Rows from block 0 of the decoder of a small masked image model, named by matrix and row number. Rows with one number belong to one neuron. Each number is 200 + 30 x the weight over its row's rms, rounded and kept within 0 to 999. All counts start at 0. After the name is the row's rms in percent of the matrix's.
Before each neuron's rows are labels from the 100 images, of 14976, where the neuron reaches its highest value: "lies over" is the class under the peak. Only what is clearly more common there than usual is listed. The data: simulated grey scan slices of phantoms with and without marks.
# fc1: MLP up (decoder.0.mlp.fc1.weight, 1024x256), inputs 128-255
# fc2: MLP down (decoder.0.mlp.fc2.weight, 256x1024, transposed), outputs 128-255

lies over: organ
fc1.409,061,214,177,223,208,191,181,186,179,198,268,175,167,194,173,181,226,179,177,203,211,251,214,220,229,209,269,136,269,203,194,245,268,204,185,200,228,174,140,182,159,163,215,192,188,188,220,209,178,278,192,254,209,198,199,181,245,199,230,193,215,167,143,239,193,218,174,188,210,204,202,176,211,205,190,202,194,219,205,187,203,190,196,198,160,195,216,206,221,197,160,203,190,222,201,314,208,190,232,216,223,189,200,175,206,168,186,193,204,199,202,151,240,192,215,235,193,152,203,136,159,146,253,212,203,215,154,190,231
fc2.409,030,206,180,222,198,195,177,208,191,237,156,169,192,241,253,201,202,193,195,200,277,147,203,231,196,189,204,214,207,120,209,181,229,199,273,176,198,199,267,189,179,235,197,134,213,144,158,221,186,173,210,190,200,223,199,258,186,193,83,226,221,203,223,218,211,208,200,228,199,186,175,174,200,239,203,198,192,214,179,213,202,185,249,192,214,204,203,199,219,179,199,238,217,215,208,160,231,179,262,229,186,213,224,196,214,165,222,189,154,185,201,196,182,190,185,218,202,177,181,236,201,236,170,191,137,165,202,202,176

lies over: air
fc1.36,115,203,215,216,213,182,93,216,198,221,234,202,228,238,100,185,207,185,273,110,196,238,148,202,210,180,154,187,234,169,202,216,116,195,177,243,203,191,229,131,195,245,171,209,201,275,191,191,211,201,166,191,208,229,171,186,201,229,202,200,174,206,187,166,129,199,200,196,195,199,197,195,189,224,260,202,196,194,181,197,223,224,168,148,174,192,208,184,206,169,169,167,209,204,157,205,217,199,216,226,209,184,269,199,199,221,195,190,188,198,159,195,121,202,219,199,224,199,206,270,178,214,177,142,202,122,181,212,169
fc2.36,100,178,130,250,178,195,201,225,207,210,203,184,212,265,234,205,238,207,164,255,202,200,213,282,192,145,203,207,204,203,164,292,234,203,200,197,231,246,188,213,263,195,148,196,205,186,197,207,219,190,238,176,204,143,221,230,169,180,194,217,198,200,201,161,204,200,194,163,164,177,199,172,239,197,209,197,211,222,194,203,199,200,175,215,175,199,232,207,181,198,228,229,208,250,210,169,225,203,148,94,229,201,154,152,191,191,219,196,193,225,201,198,135,217,161,217,174,207,238,221,203,202,198,186,218,238,198,169,257

lies over: air
fc1.260,102,107,191,200,150,210,225,199,214,205,195,191,171,247,201,175,190,220,200,146,176,164,212,224,208,208,185,177,210,200,173,202,210,162,220,203,247,203,202,192,230,186,199,155,196,208,210,200,202,255,210,221,172,193,185,200,174,201,189,222,203,168,204,182,196,211,197,187,201,197,206,201,199,208,202,201,183,201,199,188,188,211,199,203,193,230,223,200,200,203,188,205,193,198,165,194,251,194,212,204,207,190,333,158,142,242,187,225,176,220,203,174,205,194,268,210,208,235,224,215,228,188,210,202,193,213,216,190,193
fc2.260,116,213,164,202,285,193,198,199,189,198,195,206,267,116,213,200,224,200,199,220,131,210,178,198,179,193,239,248,202,212,200,193,200,201,252,200,200,192,203,198,167,200,194,222,173,188,227,220,230,199,200,166,249,206,175,201,200,200,288,205,201,267,200,206,257,191,218,228,168,221,294,222,293,254,191,211,201,174,214,201,200,217,200,199,226,93,199,199,192,200,183,199,200,207,187,200,218,206,201,197,206,200,121,215,230,199,217,201,275,188,196,202,200,200,201,207,212,200,174,213,230,199,169,197,283,145,207,209,196

lies over: bone
fc1.344,109,218,200,197,205,206,196,210,260,199,148,199,195,186,201,200,199,201,151,234,154,201,199,205,206,198,192,180,197,197,136,208,243,170,200,173,156,200,195,201,207,192,184,198,187,216,206,268,188,189,165,228,211,197,183,196,92,223,201,197,165,199,220,190,203,220,188,200,179,201,174,200,194,197,178,237,178,177,198,224,140,271,151,172,249,302,217,209,201,158,187,227,203,165,272,198,164,188,246,229,228,214,196,216,174,142,238,190,209,229,209,275,205,200,130,208,193,180,230,191,175,202,197,215,221,193,205,169,202
fc2.344,120,183,214,158,254,179,242,195,193,164,200,142,206,179,202,188,193,208,199,147,127,168,169,246,210,199,113,227,250,197,190,201,228,186,207,227,201,179,214,182,203,211,174,313,194,153,302,221,189,216,145,254,189,184,207,198,177,185,217,189,210,185,201,168,188,188,204,205,212,178,246,191,200,228,196,234,259,214,237,152,188,152,145,245,186,218,159,198,199,227,202,257,212,200,185,207,211,254,186,123,198,187,215,174,210,191,205,234,201,174,202,155,169,256,195,197,237,201,202,196,256,219,173,231,185,199,205,200,219

lies over: air
fc1.529,097,238,224,180,195,197,154,170,196,140,203,192,178,216,203,200,179,194,116,210,200,215,238,191,207,209,189,161,234,184,198,194,206,169,215,129,200,192,200,217,197,186,197,183,217,179,282,268,300,209,199,188,205,202,257,202,200,170,121,212,215,251,205,202,173,226,199,225,209,214,172,217,202,197,203,182,201,174,199,198,197,205,190,198,203,190,208,204,249,220,211,209,192,198,204,184,200,201,205,194,196,188,130,201,165,203,172,198,220,202,215,201,181,219,153,192,216,195,179,203,203,201,203,201,204,167,188,163,200
fc2.529,128,196,201,160,201,255,212,135,216,217,205,199,198,217,200,202,200,235,234,201,204,157,194,210,260,200,202,188,184,200,200,209,198,191,200,226,203,165,198,262,203,202,202,200,201,201,212,197,200,125,247,254,213,199,211,197,170,195,201,192,198,201,209,203,201,199,230,195,195,197,270,129,235,184,206,207,200,192,219,180,209,190,204,201,188,184,213,215,205,196,199,201,196,135,173,251,201,172,193,200,201,200,214,200,200,178,175,198,196,203,200,194,187,199,202,235,200,211,233,121,186,218,215,192,144,200,164,200,203

lies over: organ; soft tissue
fc1.690,072,179,223,192,167,208,203,200,208,207,217,236,130,205,211,270,176,223,236,260,229,231,196,255,171,229,185,238,177,235,201,209,186,229,213,203,203,225,198,161,184,209,205,186,225,192,249,191,194,319,205,209,211,167,199,211,231,203,197,156,196,203,195,208,207,201,193,228,196,210,201,236,234,193,218,200,198,207,191,196,148,158,238,191,208,163,143,222,126,211,198,153,223,159,190,148,197,201,211,203,174,176,217,202,168,208,221,253,145,171,198,284,222,247,149,187,208,164,186,278,211,219,228,194,281,197,239,204,199
fc2.690,042,178,200,150,221,182,173,213,275,227,178,220,194,193,131,217,202,134,198,170,215,207,244,148,238,204,184,191,212,208,204,172,251,211,182,211,197,223,193,204,243,214,166,186,225,220,173,198,195,198,131,178,171,152,201,136,149,166,180,203,175,119,183,184,254,154,205,161,149,176,201,169,192,203,134,174,178,182,206,184,217,234,207,196,201,218,166,190,212,200,157,169,201,237,228,202,235,198,204,234,200,266,207,156,153,188,195,215,198,213,223,188,205,200,116,183,210,201,191,177,174,142,174,205,200,203,274,200,128

lies over: bone
fc1.376,141,149,193,234,167,212,168,167,182,168,188,205,185,168,201,200,201,177,139,243,244,195,218,197,181,219,194,169,237,187,186,217,149,184,221,246,149,200,190,240,195,200,201,199,168,252,189,245,161,198,176,239,219,194,158,148,200,190,275,169,185,260,181,201,258,214,188,181,224,238,213,207,167,219,196,196,197,187,178,201,174,200,198,170,188,142,184,140,170,214,201,229,181,143,250,185,234,198,198,228,195,209,200,161,206,171,189,209,164,130,201,219,223,168,194,208,174,201,178,150,183,205,191,213,186,145,165,154,196
fc2.376,131,212,164,209,200,177,231,151,210,175,222,183,242,225,203,179,204,174,176,218,200,269,229,230,200,202,194,202,158,224,201,198,259,202,259,196,185,200,202,199,200,227,174,191,200,200,202,200,195,202,192,200,169,215,246,160,218,251,209,200,195,226,155,206,162,186,239,225,176,203,167,188,211,251,200,201,282,206,217,240,199,262,195,188,215,202,238,212,241,242,220,185,230,194,199,201,257,191,201,210,184,204,244,196,218,201,228,200,197,231,217,160,190,218,257,210,206,201,190,205,201,178,201,259,170,193,224,206,221

lies over: lung or cavity
fc1.129,136,196,200,204,184,207,150,211,189,202,187,223,211,207,201,207,274,200,181,173,204,235,166,156,191,200,198,183,200,177,94,199,209,217,195,222,210,199,182,209,256,209,200,288,204,216,211,191,201,177,184,184,298,281,196,247,166,200,125,219,191,200,200,193,193,242,190,192,200,191,165,216,208,193,197,204,208,214,185,188,208,231,171,183,202,162,201,198,209,236,216,200,207,178,212,178,200,240,228,220,234,183,139,258,136,237,186,195,172,203,187,201,88,155,192,145,201,172,210,197,182,212,225,183,201,195,202,195,251
fc2.129,165,199,202,190,202,196,212,177,246,211,195,222,177,201,215,210,209,201,238,252,207,150,213,229,199,197,201,200,203,189,212,202,226,200,260,196,215,220,198,228,260,199,204,223,202,200,198,196,206,191,216,209,195,194,286,199,191,212,200,177,234,208,184,174,137,204,203,143,200,189,200,198,201,254,201,188,197,200,160,209,200,200,199,187,254,243,206,218,209,212,199,202,228,199,135,201,201,206,197,200,239,201,218,262,214,201,187,200,233,209,211,209,200,243,212,245,200,171,277,268,200,242,195,204,219,177,201,227,278

lies over: air
fc1.501,108,203,179,195,225,200,233,221,215,195,200,234,227,173,196,186,143,203,206,201,165,217,196,187,91,187,258,181,205,191,159,176,236,229,198,200,320,215,184,160,200,151,225,193,196,201,136,218,199,215,173,195,197,199,223,199,195,202,198,175,193,200,250,156,234,199,234,201,192,201,207,219,169,202,177,218,165,270,187,204,203,253,164,160,168,191,208,187,237,111,215,144,238,197,181,244,163,192,197,231,205,172,209,285,185,188,198,138,195,254,215,217,164,173,195,207,208,209,218,187,214,198,242,223,220,191,204,199,186
fc2.501,105,220,209,249,200,196,149,260,244,158,171,189,190,210,200,229,197,213,205,193,197,255,209,210,203,185,210,201,254,206,252,186,200,254,178,200,197,201,198,191,107,199,221,213,247,205,198,199,211,248,186,184,197,214,188,135,238,249,209,158,245,298,203,206,128,219,197,198,252,204,88,210,224,204,181,200,206,197,249,232,182,272,191,193,216,198,200,245,163,209,255,199,252,234,248,218,199,225,197,258,215,198,183,215,182,167,203,203,196,294,189,206,196,170,202,198,231,186,183,254,221,201,263,216,249,221,203,188,229

lies over: bone
fc1.352,103,207,208,213,105,179,223,199,194,198,207,199,194,231,207,239,208,211,209,200,183,149,95,196,201,192,261,198,174,262,219,218,195,147,206,211,203,218,236,199,144,199,208,215,205,355,155,219,220,201,205,252,196,186,198,203,202,185,204,212,196,222,195,200,212,198,205,166,198,229,208,204,182,202,220,217,183,195,172,152,221,199,227,156,135,202,127,187,171,200,165,124,265,223,242,211,303,220,200,252,198,159,210,224,208,267,189,198,177,195,200,203,200,183,197,190,157,234,223,204,192,148,203,137,204,188,228,232,231
fc2.352,136,181,175,245,214,143,194,215,163,214,234,184,187,156,200,209,198,200,199,195,178,240,83,208,222,208,208,205,195,199,194,215,226,247,193,233,200,243,319,204,226,200,202,185,191,274,266,217,203,199,198,203,241,296,196,169,203,145,186,202,200,176,206,201,214,184,192,191,215,183,201,217,241,207,218,212,231,298,185,169,230,216,196,200,186,211,200,200,169,161,171,202,156,210,200,148,269,188,200,272,200,188,221,193,198,197,184,197,202,179,210,162,207,210,216,217,175,209,201,186,210,196,204,203,212,275,200,219,257

lies over: organ
fc1.195,072,193,200,201,197,204,195,190,213,165,206,191,229,197,280,264,197,199,200,222,161,292,211,220,152,225,204,270,190,273,179,228,257,165,207,200,230,225,200,236,210,219,216,212,162,196,225,255,195,238,188,177,154,155,206,200,267,205,171,193,229,261,167,195,202,202,200,201,203,218,217,187,230,199,236,199,215,215,168,195,205,156,190,216,206,203,210,240,187,266,163,152,199,203,199,186,178,200,200,127,218,184,171,165,233,147,205,190,206,255,192,226,255,169,207,244,163,186,221,188,166,214,238,198,212,174,176,176,235
fc2.195,036,173,153,200,261,203,191,251,232,237,196,188,177,229,170,254,189,209,205,249,302,202,184,165,202,204,152,134,195,141,209,232,201,195,275,188,159,205,228,135,200,206,201,192,273,191,139,151,198,204,233,201,202,144,195,198,183,217,177,237,179,98,155,174,200,170,200,193,193,190,198,194,215,221,174,141,201,198,223,195,199,211,217,177,209,214,201,194,219,213,185,191,212,208,209,205,204,195,225,249,202,193,239,171,215,193,203,204,192,178,232,209,201,211,153,211,208,197,133,199,222,213,208,187,163,212,253,234,154

lies over: lung or cavity
fc1.54,105,191,214,196,217,174,196,196,204,230,198,185,164,227,184,173,183,207,219,206,195,218,211,235,207,205,197,139,199,225,151,199,209,221,174,166,284,200,205,196,199,308,200,195,168,210,121,214,207,187,167,174,199,260,188,212,142,187,108,189,165,262,220,198,198,205,185,201,201,200,199,191,200,176,196,200,199,206,197,200,179,266,81,178,219,169,202,211,196,201,155,201,179,176,199,226,199,216,261,180,193,174,211,234,207,234,200,268,186,150,196,213,102,198,177,232,227,182,202,198,204,204,204,146,206,188,202,201,200
fc2.54,110,191,230,209,156,200,198,166,218,196,189,186,196,148,249,167,196,217,202,204,205,247,230,210,159,231,199,183,176,184,185,207,263,193,223,215,200,205,217,264,236,185,206,231,151,236,256,203,266,189,211,199,200,198,191,207,232,232,201,180,195,143,231,202,219,204,213,266,202,192,209,222,202,221,179,188,191,290,228,213,212,233,221,216,248,200,229,207,203,192,210,243,202,164,180,213,197,201,196,191,185,232,185,185,210,193,203,134,246,201,203,192,178,205,188,233,211,165,200,216,204,198,170,208,198,216,208,217,186

lies over: soft tissue
fc1.373,070,195,184,200,212,192,221,219,217,180,259,261,158,173,242,199,177,169,255,228,196,204,203,152,180,209,196,212,274,200,135,222,202,141,229,199,215,215,188,204,201,196,216,189,200,136,178,291,219,229,232,196,186,206,219,178,194,153,141,182,214,166,199,175,197,191,224,159,281,171,270,170,197,217,187,197,165,212,163,209,189,174,223,186,162,227,193,243,216,191,212,223,204,205,133,245,161,174,275,191,244,202,192,180,233,139,213,273,155,200,175,200,217,197,180,211,178,149,188,200,201,184,193,204,216,178,252,171,240
fc2.373,036,251,118,210,207,199,133,201,200,194,198,192,232,196,196,192,203,165,199,196,237,210,190,217,198,105,240,198,178,221,231,181,231,223,208,200,198,176,245,201,142,223,204,244,242,189,166,112,193,186,200,193,207,152,182,217,223,200,219,326,208,245,170,207,156,232,188,203,184,162,173,207,127,197,195,199,188,190,264,200,189,202,231,150,247,215,226,194,219,173,198,217,195,207,238,195,207,194,252,242,199,199,242,180,128,249,256,200,161,185,202,297,217,202,200,185,217,252,201,187,213,199,196,208,158,203,178,224,202

lies over: bone
fc1.37,100,205,193,198,230,205,177,198,197,235,199,199,172,195,231,212,171,201,190,194,244,176,198,184,144,234,227,195,171,223,203,184,240,199,231,189,207,213,190,174,206,199,194,108,177,177,194,145,196,184,230,265,178,201,200,198,219,195,195,201,211,272,174,239,193,201,221,195,223,216,197,172,191,220,210,201,201,198,202,192,202,149,134,209,207,212,208,199,242,222,196,198,158,185,200,265,175,181,194,171,202,209,200,237,174,148,200,253,267,202,208,245,191,235,202,187,228,249,201,234,202,199,273,255,176,215,200,179,239
fc2.37,115,200,208,200,257,213,202,229,201,186,238,299,202,200,200,202,202,197,245,273,226,159,200,218,188,195,198,227,203,222,159,210,182,223,160,231,156,286,206,191,231,180,200,236,200,232,285,131,200,233,235,239,177,167,204,195,203,203,192,159,198,265,224,202,184,145,117,195,203,180,200,147,205,198,201,179,208,244,199,193,229,206,137,253,199,147,200,248,265,199,207,254,239,200,200,200,169,279,259,219,216,197,210,201,213,201,204,198,243,216,245,215,200,234,234,232,206,202,200,219,204,197,204,203,203,202,200,202,214

lies over: soft tissue
fc1.436,074,217,139,229,237,209,202,190,212,229,195,168,153,237,201,232,242,174,202,201,247,181,201,201,274,238,223,200,213,239,240,202,199,204,188,114,203,187,196,207,200,175,200,182,171,135,153,232,196,200,204,210,216,195,198,196,295,230,187,199,194,207,217,184,231,208,170,236,240,190,203,211,205,174,195,199,148,208,200,198,253,195,206,193,198,205,176,203,138,265,171,219,193,208,169,205,198,179,210,218,182,258,194,237,180,218,141,206,223,250,206,170,140,166,182,221,209,230,203,188,193,149,190,158,214,250,191,127,238
fc2.436,037,197,205,172,200,256,191,196,188,98,201,195,206,196,227,210,213,216,222,151,176,201,202,203,199,213,173,202,213,207,168,252,203,216,197,196,197,230,173,206,143,195,277,184,200,202,239,179,208,189,262,209,185,164,137,245,155,214,187,213,200,202,219,175,156,222,196,157,223,206,189,193,198,236,237,165,194,210,236,207,155,192,185,233,197,186,222,240,210,193,179,217,151,163,279,235,202,290,202,207,265,216,247,220,220,257,201,193,180,202,146,199,224,173,212,187,208,233,202,197,259,193,205,200,199,142,205,236,201

lies over: bone
fc1.4,082,201,192,208,208,207,201,195,214,201,168,175,147,182,197,180,291,209,207,201,220,197,256,189,204,196,249,147,166,136,199,200,210,191,162,211,141,165,133,153,153,212,137,239,201,212,136,209,223,102,182,179,236,199,196,218,234,190,186,198,186,231,205,197,211,201,200,174,218,207,189,222,180,153,200,208,185,164,234,239,308,220,200,213,169,183,233,181,208,197,205,214,195,200,199,220,197,211,224,248,241,190,282,168,167,233,218,190,211,206,187,206,177,173,147,193,203,185,171,176,198,199,186,203,173,208,239,150,257
fc2.4,050,221,208,195,128,137,140,182,183,214,227,232,219,202,282,212,191,195,182,187,189,197,182,258,154,230,191,191,139,214,213,194,133,198,239,229,204,199,184,205,197,204,234,204,182,202,202,224,174,209,216,202,227,209,219,171,200,200,205,252,244,206,203,275,189,225,185,224,198,199,197,199,166,193,196,208,216,226,188,188,148,184,202,167,186,205,130,206,199,197,199,246,170,180,154,214,221,214,200,145,228,199,197,198,206,194,200,186,217,200,174,133,193,240,321,209,164,133,289,204,184,221,263,244,229,187,207,203,166

lies over: soft tissue
fc1.678,109,202,198,211,189,201,215,193,255,242,187,229,215,222,199,201,199,210,137,155,143,153,201,197,221,219,203,159,158,146,216,196,185,195,135,210,216,205,195,194,200,183,215,182,203,130,156,183,242,198,197,181,181,127,194,290,250,214,206,257,199,217,199,201,196,198,234,178,217,201,195,198,202,183,185,182,191,191,255,199,201,224,210,214,245,247,156,209,196,215,197,231,215,174,159,150,200,217,287,187,225,170,210,230,212,199,120,172,183,236,186,218,196,213,197,196,186,209,226,192,232,208,218,205,156,120,208,220,200
fc2.678,115,215,200,210,206,206,184,219,162,246,195,200,216,194,257,200,198,151,192,199,163,224,179,174,115,163,175,218,325,191,201,212,212,188,225,160,204,173,231,199,200,172,240,220,206,264,207,200,159,212,232,197,190,190,165,195,197,125,198,201,218,175,200,162,256,195,200,210,185,221,274,220,190,230,201,210,253,237,190,201,190,204,214,259,199,194,219,202,200,167,203,238,221,197,205,202,131,200,204,198,165,246,159,215,205,159,200,185,202,210,195,205,197,205,199,226,178,170,209,191,196,184,199,203,288,201,161,173,182

lies over: air
fc1.588,109,200,205,198,200,198,208,187,212,169,161,265,210,203,174,176,168,273,197,203,196,234,203,228,130,252,183,197,155,264,215,173,193,266,167,216,199,187,160,199,210,199,181,215,210,189,244,247,177,160,205,146,200,211,155,214,193,229,174,204,194,210,199,200,158,222,172,207,177,252,210,190,188,188,210,209,173,198,214,208,237,201,189,208,184,207,199,184,215,270,185,224,179,194,182,273,157,207,151,249,158,189,202,248,197,221,208,203,202,232,202,201,181,193,195,154,211,185,144,332,103,218,180,199,186,231,201,206,234
fc2.588,113,198,203,203,298,199,182,264,164,252,192,213,202,170,140,229,222,209,199,203,183,210,256,208,186,209,150,185,241,135,251,183,252,253,235,198,308,225,221,259,188,170,197,194,200,221,196,199,194,199,198,162,201,214,196,199,156,196,197,200,230,253,173,203,184,199,272,197,142,198,167,158,161,254,200,193,189,199,221,268,155,203,200,239,195,204,186,207,199,202,220,234,228,213,156,205,201,136,207,184,205,124,231,166,179,207,211,227,201,199,233,185,200,209,197,140,203,215,207,160,206,236,262,218,192,241,158,202,242

lies over: bone
fc1.131,127,189,180,206,232,184,197,183,205,176,199,198,204,191,139,191,196,225,252,179,202,238,195,205,163,291,190,224,201,227,272,148,151,203,270,249,177,217,199,189,212,206,150,190,223,165,198,207,204,244,200,203,173,216,187,200,199,187,172,207,152,224,224,200,187,192,199,200,217,191,211,208,180,178,200,200,220,124,241,231,190,182,161,190,163,200,193,200,185,198,185,241,155,286,217,203,231,286,180,192,197,196,194,223,181,220,216,136,211,203,189,239,175,196,195,199,200,195,198,201,161,199,204,213,174,225,227,181,160
fc2.131,151,169,215,204,224,197,204,197,185,187,201,210,229,183,182,214,147,201,219,147,183,202,225,181,238,219,174,197,204,201,218,214,131,184,217,203,234,132,202,152,173,169,184,197,246,129,92,138,219,159,145,202,231,200,198,199,195,206,218,208,190,261,184,162,180,202,232,196,213,234,201,214,197,238,176,198,253,194,182,215,187,166,207,252,202,265,183,197,200,227,170,199,201,189,78,180,172,96,198,184,211,199,196,208,170,168,220,190,198,232,213,179,198,191,198,192,195,200,229,194,202,157,203,198,164,193,200,202,164

lies over: bone
fc1.759,091,169,201,243,240,154,204,207,212,198,218,201,143,172,220,206,162,202,195,217,153,243,176,201,201,204,230,219,202,203,253,226,205,209,183,190,201,216,211,189,197,237,212,245,186,199,244,238,251,200,197,202,165,199,207,188,205,198,218,171,174,178,214,203,190,45,88,186,199,205,212,200,134,196,202,180,202,202,197,204,214,230,167,158,180,186,206,191,202,180,204,213,165,203,201,195,153,226,210,225,207,220,203,226,163,212,203,187,225,198,247,209,189,199,203,191,189,190,258,196,215,211,205,202,199,188,214,200,215
fc2.759,113,200,200,176,185,207,199,154,180,196,117,198,201,254,145,197,187,201,258,188,186,137,200,201,155,200,95,200,125,281,200,200,196,206,202,232,195,163,198,200,176,162,200,168,202,204,201,140,86,185,217,198,199,210,204,201,183,209,205,208,241,171,233,208,200,87,228,238,212,200,195,164,192,92,203,223,187,200,200,200,191,213,202,216,199,202,205,185,200,176,207,200,262,213,167,196,172,195,198,286,200,260,255,194,264,194,199,204,201,189,200,203,200,198,232,206,200,201,211,189,195,200,213,196,200,197,200,195,199

lies over: organ; soft tissue
fc1.194,071,204,195,195,166,214,214,227,200,241,178,264,159,198,208,200,171,186,303,211,217,157,199,216,209,195,199,212,194,167,142,213,200,191,166,156,204,236,197,206,168,174,211,180,189,154,206,126,236,171,211,169,195,203,174,199,201,173,163,228,196,202,181,221,185,202,173,238,205,205,191,225,209,203,189,197,194,207,198,241,133,194,264,195,184,226,179,158,204,189,228,121,176,170,210,224,209,200,231,203,259,198,200,199,126,208,212,252,169,159,194,256,214,185,201,202,168,148,196,211,182,197,219,205,299,125,199,201,220
fc2.194,027,193,197,206,206,169,201,180,201,181,223,234,264,211,178,212,194,124,135,196,192,233,225,190,198,192,143,190,214,204,258,201,255,202,212,213,221,206,195,176,206,214,235,278,190,238,201,201,157,266,242,210,198,139,234,188,200,244,259,203,198,181,212,207,162,233,197,190,150,202,197,212,181,195,199,202,209,209,249,141,223,198,155,157,180,178,243,176,142,235,179,305,197,196,200,139,201,190,206,203,208,263,223,195,224,184,196,264,190,196,268,221,174,220,201,197,200,221,234,227,211,199,170,262,206,216,226,227,197

lies over: bone
fc1.566,103,198,212,172,293,218,180,195,241,224,242,189,153,192,209,200,198,216,204,200,206,177,141,213,220,229,119,271,180,211,202,239,229,252,166,173,203,197,201,206,190,200,202,193,144,204,125,180,183,201,191,183,234,166,184,203,200,186,212,202,201,191,177,199,173,206,214,193,253,211,198,206,162,208,230,179,80,178,193,175,200,135,212,229,204,258,159,171,138,199,162,172,255,200,210,209,258,201,187,203,185,234,191,207,200,181,204,167,202,198,203,283,196,180,293,228,154,254,189,175,212,190,209,198,200,185,228,134,190
fc2.566,102,182,128,189,169,201,256,182,192,158,219,205,186,193,227,167,219,227,201,205,160,251,196,175,186,201,238,236,210,219,189,203,188,237,227,199,195,228,243,209,180,99,246,201,184,142,200,203,269,169,186,183,246,145,190,213,175,166,230,153,261,201,179,187,255,220,182,192,190,190,191,178,221,205,182,185,236,210,236,123,216,163,225,200,210,229,171,223,230,193,203,201,173,201,201,204,202,141,200,208,182,201,266,199,242,224,192,197,206,208,192,193,237,206,196,198,202,178,197,208,181,178,159,201,187,195,220,241,183

lies over: lung or cavity
fc1.676,129,243,215,188,202,213,131,229,210,208,230,206,205,135,199,200,142,180,214,185,243,212,186,200,205,201,277,169,193,189,216,232,220,261,211,199,215,186,192,207,186,191,193,175,202,197,133,200,209,189,173,190,184,245,193,198,234,174,151,201,219,201,239,156,201,136,180,224,166,193,212,176,205,171,201,123,248,230,194,191,209,199,162,181,149,119,184,196,216,198,162,198,200,199,156,202,195,263,215,224,135,194,109,198,205,199,161,86,223,207,125,194,186,200,236,174,225,204,166,201,203,230,206,198,188,166,200,222,196
fc2.676,136,207,245,200,211,252,190,236,275,224,203,201,206,200,235,196,116,226,209,205,239,200,199,219,151,254,181,200,205,203,208,188,197,173,200,206,231,217,167,191,259,184,224,237,198,197,186,220,187,207,203,154,219,204,200,220,200,200,183,194,202,220,229,200,169,203,189,192,190,203,203,249,184,216,201,200,176,201,168,211,201,200,201,200,292,221,223,197,282,250,252,216,213,202,321,256,201,284,274,212,213,217,225,215,205,218,204,201,201,268,239,216,211,239,248,256,239,213,199,233,245,214,240,200,206,200,203,211,259

lies over: bone
fc1.608,114,232,199,199,214,195,196,226,205,188,205,178,208,240,196,200,222,207,165,213,176,167,194,207,166,200,192,230,225,229,153,210,193,210,174,201,198,198,201,218,215,214,206,190,160,187,245,267,201,188,113,195,208,176,131,192,190,241,288,205,204,116,201,207,219,212,200,197,200,220,193,194,122,203,256,225,176,237,206,197,202,217,202,204,198,193,188,188,201,199,224,200,177,204,205,269,164,200,195,143,213,145,186,203,211,124,194,242,211,186,241,218,177,166,197,202,178,201,195,174,200,299,196,205,166,184,226,135,162
fc2.608,126,199,200,241,229,198,216,161,230,106,203,199,183,196,179,210,189,208,200,209,209,210,237,200,199,203,201,207,211,200,172,197,183,221,203,261,170,212,152,180,203,261,142,199,192,149,205,179,320,166,73,196,193,198,212,136,240,200,275,194,182,200,194,216,201,197,162,216,155,223,195,200,186,202,201,169,209,157,222,198,215,200,198,150,200,250,199,201,139,202,197,202,263,242,241,185,154,200,215,206,201,194,217,180,218,161,213,198,200,160,216,197,201,203,199,201,227,192,227,202,202,217,158,221,211,184,185,212,169